{"model": "contrastive image-text model", "dataset": "made-up ball-and-stick molecule models", "train_examples": 195000, "image_size": 64, "crop_scale_min": 1, "horizontal_flip": true, "rotation_deg": 10, "tokenizer": "word", "vocab_size": 32, "loss": "softmax", "embed_dim": 256, "encoder_arch": "convmixer", "encoder_norm": "batchnorm", "encoder_activation": "silu", "encoder_patch_size": 4, "encoder_depths": [12], "encoder_kernel_size": 9, "encoder_widths": [320], "text_encoder_causal": false, "text_encoder_width": 192, "text_encoder_layers": 6, "text_encoder_norm": "layernorm", "text_encoder_norm_position": "pre", "text_encoder_activation": "geglu", "text_encoder_mlp_ratio": 4, "text_encoder_head_dim": 48, "text_encoder_fused_qkv": true, "text_encoder_bias": "none", "text_encoder_qk_norm": true, "text_encoder_parallel_block": false, "text_encoder_inner_norm": false, "text_encoder_positions": "sincos", "init": "lecun_normal", "residual_init": "scaled_by_depth", "optimizer": "normuon", "muon_scale": "match_rms_adamw", "lr": 0.0017, "momentum": 0.95, "nesterov": true, "orthogonalizer": "newton_schulz_5", "adamw_lr_other_params": 0.00092, "ema_decay": 0.999, "steps": 4600, "batch_size": 256, "epochs": 6.0, "lr_schedule": "linear", "final_lr_fraction": 0.01, "warmup_steps": 920, "weight_decay": 0.4, "adamw_weight_decay_other_params": 0}
Rows from block 5 of the image encoder of a small contrastive image-text model, named by matrix and row number. Each number is 128 + 24 x the weight over its row's rms, rounded and kept within 0 to 255. All counts start at 0. Numbers have three digits each.
After each channel's rows are labels from the 100 images, of 14848, where the channel reaches its highest value: "lies over" is the class under the peak. Only what is clearly more common there than usual is listed. The data: made-up ball-and-stick molecule models.
# pw: pointwise conv (encoder.blocks.5.pw.weight, 320x320x1x1), inputs 0-106

pw.271:099094118087116158113109188119148135112150176120105076118120169133114132154118153101121150128145150135132141153125084107134093121149128142124099167159166138093097109075114146115121139158116120154122122144140182135173148119087142115117119134141127145144097104158166131111128078174125117094110097200112146120149134118173130
lies over: red ball

pw.171:155191125106158123103125148129081122143129103108130163160126082110134121146155122108095131103131118100139104131163141117130096103098088131118146074135116134122112106112150138138107180090139120149126147127174098170233092108118115124160127141109130122156117103133118132126161125172076135123101151132140125099112114098156108
lies over: purple ball

pw.312:103140113159142129114126140120110139138109172099097188085166082096138147112112133058125160134160122109155159098150155142116119082130101111104141115129137116145148124105153130149097143091139111134109152095138126134119132159168182146144117153120110127120097148114119147148093114113155111113125117132148122139124112121102112
lies over: red ball; grey ball

pw.243:180170084162105134182120127173140138142113152141136132112157111125147115112098106105143122160071169092125134114098115100114088092176065126117109139136115201135154117111119168121117134120130109162085131111126101167125139108140115144129105130120147166114126127100163142149095147141086109153120111115125102142162099140164107
lies over: stick

pw.111:179143124152139149173098092123168147109139083134165106136135171125144135144128141184094115112088120118141171133124169122146136121105085129124171121098180151148091143165104131098133106120119143168134132123134124144152161132113133115164067111106083187109130090140110106159105115094118135191136109115151162150126138122153130
lies over: white ball

pw.72:108154116082137132249126121114109148100106127139098114121100113103116105118083112138090121129102102133097123132138102108158123116113080134100130128137155111141147092121094143119112142114167113160129113145153125169143174132142136139109109127125098129172121090150146123116106138147129107122133101128084129148127118117117104
lies over: white ball

pw.317:114127084093151120122156098129157107131152094132135135161113087134117088116195146111146139130086134135100123113133138100126131125115085131100145083103170130134109112088093158127172139159136113143141122149118098115092151125140131105136107138115141110140094129108121104118110109119135099090113045119089124130094085078145144
lies over: red ball

pw.291:140120117131114142153134106112096116162085081117206155126119125133165147121156170197151180122156163113134140090166132136134125110149109152160144112104108147162163101121140094098101082110130117168125160089134119105126141111148141122114139128111118143136135129151124120134142099104157205140107105132087125135101125126153105
lies over: orange ball

pw.316:103105125132124080085115089128085132184153135143130133129123108114169161181137154107156146122122120152137163093116158087144085141143144111102098167113140097114127131110115082164117108127090119132098125139147099126134123134147149116099130130081118107135136106074122163140094139130116139090136144107075119127130164164201117
lies over: orange ball

pw.249:093104151155126186119164145156146155151168121197143122108115094139119133141102142101087158070126128241103131144136135109137105124123098092143104127158147141096149160110098135158144107159136144099132113151106101116168171134139138130131124135081130145135096084178161118134094133121123086088123130097154105177107136100106122
lies over: green ball

pw.98:115114104151109163156170102141164118119153125142189167099149139135146096111158135152132128129148160082119127111148140126070128089112079124129116073152112098102187156103160103126100120159111165149160119130124108156112120120141092106072127148116165124125100159146124134158057138143182132149119125119106141130159132148133114
lies over: red ball

pw.149:146115116130178135172155159113131129121117132095190150138142127109140123100140130126134146098144164127136133101110155108110152073128106156092127099126174093155147112081112157114138101102142121135138125123118114134177137148097158151099114117147115106143117131116122126141134152113159087134129129120161090118151164149154152
lies over: yellow ball

pw.297:126162127134168098134124109089125154121100120125111161135126118128132113174165157120109093115153130097120116091153122125126117117068136155120093127117157120129135105133118139115116180161144135173098112127115119132074156112132125150133145117117193124100113071147101134150141090125135086125132136084137120137135130107171146
lies over: red ball

pw.90:142173154149110140192147118092162126105086179156159150113124132159092103141120101135092160120075167118120131158157137099146124118130140136130137090186106192115156105112106124134120143135097115118110116108118144180116147110127111153089107102126119137112118133121189130154108151163100110144124112166114125129102133117109081
lies over: white ball

pw.71:113104103108132089108101123143126108132115104167138134089139120112102109125137116104118174147137136133116117095128124132091143128094126121091117135116104144090144140179147150121087130162105122115126110152152129099154141103141157086118140120112124087116145140196126129113127149127157160126164156160100108129114096089159129
lies over: orange ball; stick

pw.250:163100087124078080139139146120138128117115177103111088096129129136152115129148148112143132131075123132117103145107122091134104141135115164205131162130134137127131117114096096099107132118084109142133151085140128144148140101126108065128105126109114147095107106088130088157133095194078146134125151175163128144091137159131124
lies over: stick

pw.195:113140098092114128127139122140112130118104128080160151094139130141110113123129141149111098087060142129189138128134095092131080112174093113178120108110150179145150131138136121132079110092140121120121086123136181149174103170142158119138106124154139130084125082143135103113091116126151129135131136096088133150163110167093110
lies over: white ball

pw.230:095093121135152123141109151152143142102173146120132126095129136109118133152098133144144115133178102104092164173111099114116108125102090166109143119176092136131128170080120081125149163137167087120135189148144159147152159123149094182102161087109118100133144134106139139079082117087093145100114138153131127141133146152137121
lies over: green ball

pw.113:135101156115128136093098114125125126137131133112198105139126127149103128114167081090173160135164109107146117135121092121107115120173142120134117137125118085150140109107113113125207108173160122123117145092129104155086132113166079145121108122151125129080164109143158099120134147107158105136148120110120159118139117153114171
lies over: orange ball

pw.75:109156119110092160140124108102128109118132142135123160145111122127152120129095136139149083086090119158125108139109121109086046129088094158129123124101126138146169152104175114125128078140172134130140106132110118082139150115132129114151138136089104131136120091152112132106070130149124126123193108126125152100123089120124115
lies over: yellow ball

pw.204:110118127137138134107137134110147104129171124136144123119122147093125166136109131105124144137103193203123124120167080150138099140129103116123162108123092079120142135093136088114129113092117140107117108125146145111129190108120157085128130139088148173151161141105139128115130117107167105116090135116124122135151128132107141
lies over: green ball

pw.164:096166142122133117130146112110114192125148123134108115134130109089098188138136109101109133126123142093123168111099158126098135087105118216120140136104188099122109133104133129124120132122124121115090134145115123148044136136097131110150156180133115113117111137133187137125113103143153120119166081125093120111142109138128121
lies over: blue ball

pw.229:160079103139155186162105106162137130132114108141105108118121111120131111147142095155088109166163112109166149094124152103112094144169156127152124104188137143161176131136125123147171116140136162134174107143118134131170086155108151152107102147118148154129140174147151129114085113146132114163106158102173076142118115149162152
lies over: green ball; orange ball

pw.26:095150103111200110140112109133130150127158045146153184152131120090116154127094116113116137135119135123146095100167118113138127148127119123056132112099111164171129128097118149130098156145164166165117113175114149126157153142125154114106112124109137098123106121134177106114125134121141120106107132117172125118109155133123130
lies over: white ball

pw.246:107134151119158113139111156105087145093099107118112076160097131134094148140112120109125112134067136136128106140154126133156159118170137159105149118092091158128129106102134116120152146166125101093112142137113140153140121153094107160117140113087145100169092109127072119092109131130122073125124135140120083116106102128145106
lies over: grey ball

pw.55:187124134113122124159079141134136151117105139146127164150128135119148124160120113076123180138168120137103147169123163072145124091120130129152151098142108146098138140119159099144154127144102140127095123115148126153164188146098168154145142169137135137131090153120105108099131154098143139145117117122143157112101170137118113
lies over: yellow ball

pw.199:126130093111112119067139136154066133161146139144131127129133112113139122089205104099126090124142123137172113142125144093106118073131102111133116103105137147113126086117102091125140128105119131153112149135112139122191173134183118098153139165094163150132133107123080137106150128119109145095136154136122139115145138100121130
lies over: purple ball

pw.13:101124172116137159098158123139111099138124156111075150148110082128147104148134142088137103109129091146122155143173069160111116132117178131120138143123128148122108153111145139101157159143167125156126148129102145067109122114118136094117133159142124157166121108104126097101130119193115161145151149131114133119121108113107109
lies over: red ball

pw.44:158130140123134147156118097086131110123134166120130110149150096195098157120147143131093128085158157148152139102152186163165132135194148142157114155143154077126144100158126120171125139110153151178134133137116124150173144107139188149139141126109102136069123143152130163143113105138107160123160106128095126170151145126141132
lies over: orange ball

pw.192:151156139141087094118121090127122167119201122125175110138129131123125094119132115147143124134112113105119163140137148095132114158144099066146126141122135081149119129144147115167133113142109130139136164101097135162122162134141098131125157119138110110090118091157156124066166128088081106132100134185103141140168146118113111
lies over: green ball

pw.284:126133146119169095123136126107115137115114135134087095073130129121126134117113094105135126136113137127118093130196149114121098120118100158133190121132107158106139094152139142139102120127109155104144101126094167139104099115150102084112127114105145144145101114143156105128116140127073119161144183176080120135157153104138135
lies over: stick

pw.166:106150140116157113124076131080109110137142104110148163153113120128143172160127174080137135104108113149116143135114066128112159096132154150117114122110105069109126117135120169132118161148125105139088134132132096150105147146164126095115130145113156119113084166103099122177123112085127118159164145105112154103123107108140085
lies over: orange ball

pw.245:145131113187141164133115118123127136146135109080140133160129131101103153146116110143175082139141132110228093156127119082167122117152134075120133124089112150169146122135120111092102150139147156105124125096101115136111151150114126135124117089138099147138100163151165142125082132136115096134134117111126161112120126167136153
lies over: stick

pw.156:111118100139166151113102120161151155126092101127103094104130147115114108133115134123120117105114108111106110124178136100087135147172106150143140134128139137147168133123129154137109100111123080129112163114122108130154112114132110124102112144129084118106150077146112111130152159143125097164122089121112155125117132128127121
lies over: yellow ball; blue ball

pw.286:132164139151139110114152140135135139166114144148124086128159125090128157112079157138150096108071168104119151132138098097139088119165138100176121107133125123108126119110083125119145137120097098134123141120095082143136125086142109160106139137166100088121152111139060116139123176149113108162138118140126102093080133143109128
lies over: stick

pw.231:143150107104092188160116070130093139171151145178140128156138080119126129115108098134162109152130140191163112143121173093138098134167140134140109133118121122108096122175179139101119096136143123141087166106116140149127109161159202126124094122145147135132146103147110134113138108174108127166141149148103119129094113117093117
lies over: green ball

pw.128:117140125085140112146101120137145116155127128139129077112106133094142114109143095159140135128123155154141122131159119104114141128129137115147186102138125099139122130071136137132108156178081113120097170149089131159113100095121078144129117133151103149140101118099127112092093151123108103103097157182125146159153126043115110
lies over: stick

pw.84:133130140124089115149119185121119148169081140124155122111155113134138132109113107118130103136130148101077113124172128121099116099155070138112149139139100118124131131131137116130124141142113139096127121123125081125099156143105101121102124136139145095141151091128130136111115130082142073136135093108120091092143101146135120
lies over: yellow ball

pw.168:117105158143157124111131113150132119088155139131086114142136136120144170081148098134127121141101147088101132133123107123123105116132103103121162126136154140142114079101107152167133146173140152132104114134095134110199144144121145124157084143125145122113155141113100139139091141095156101096150130142136146133124146143118097
lies over: purple ball

pw.223:145166149134137123154095093089168122140088121124116170114116122140141110175147142139152123139153133103143123149105121142151115125115059080167191111158098118163166128096121180126102103170154135136099151116121081176092125105154147107121080120135122140129124134144153117115126089127125108119099157106084124148153092123144168
lies over: grey ball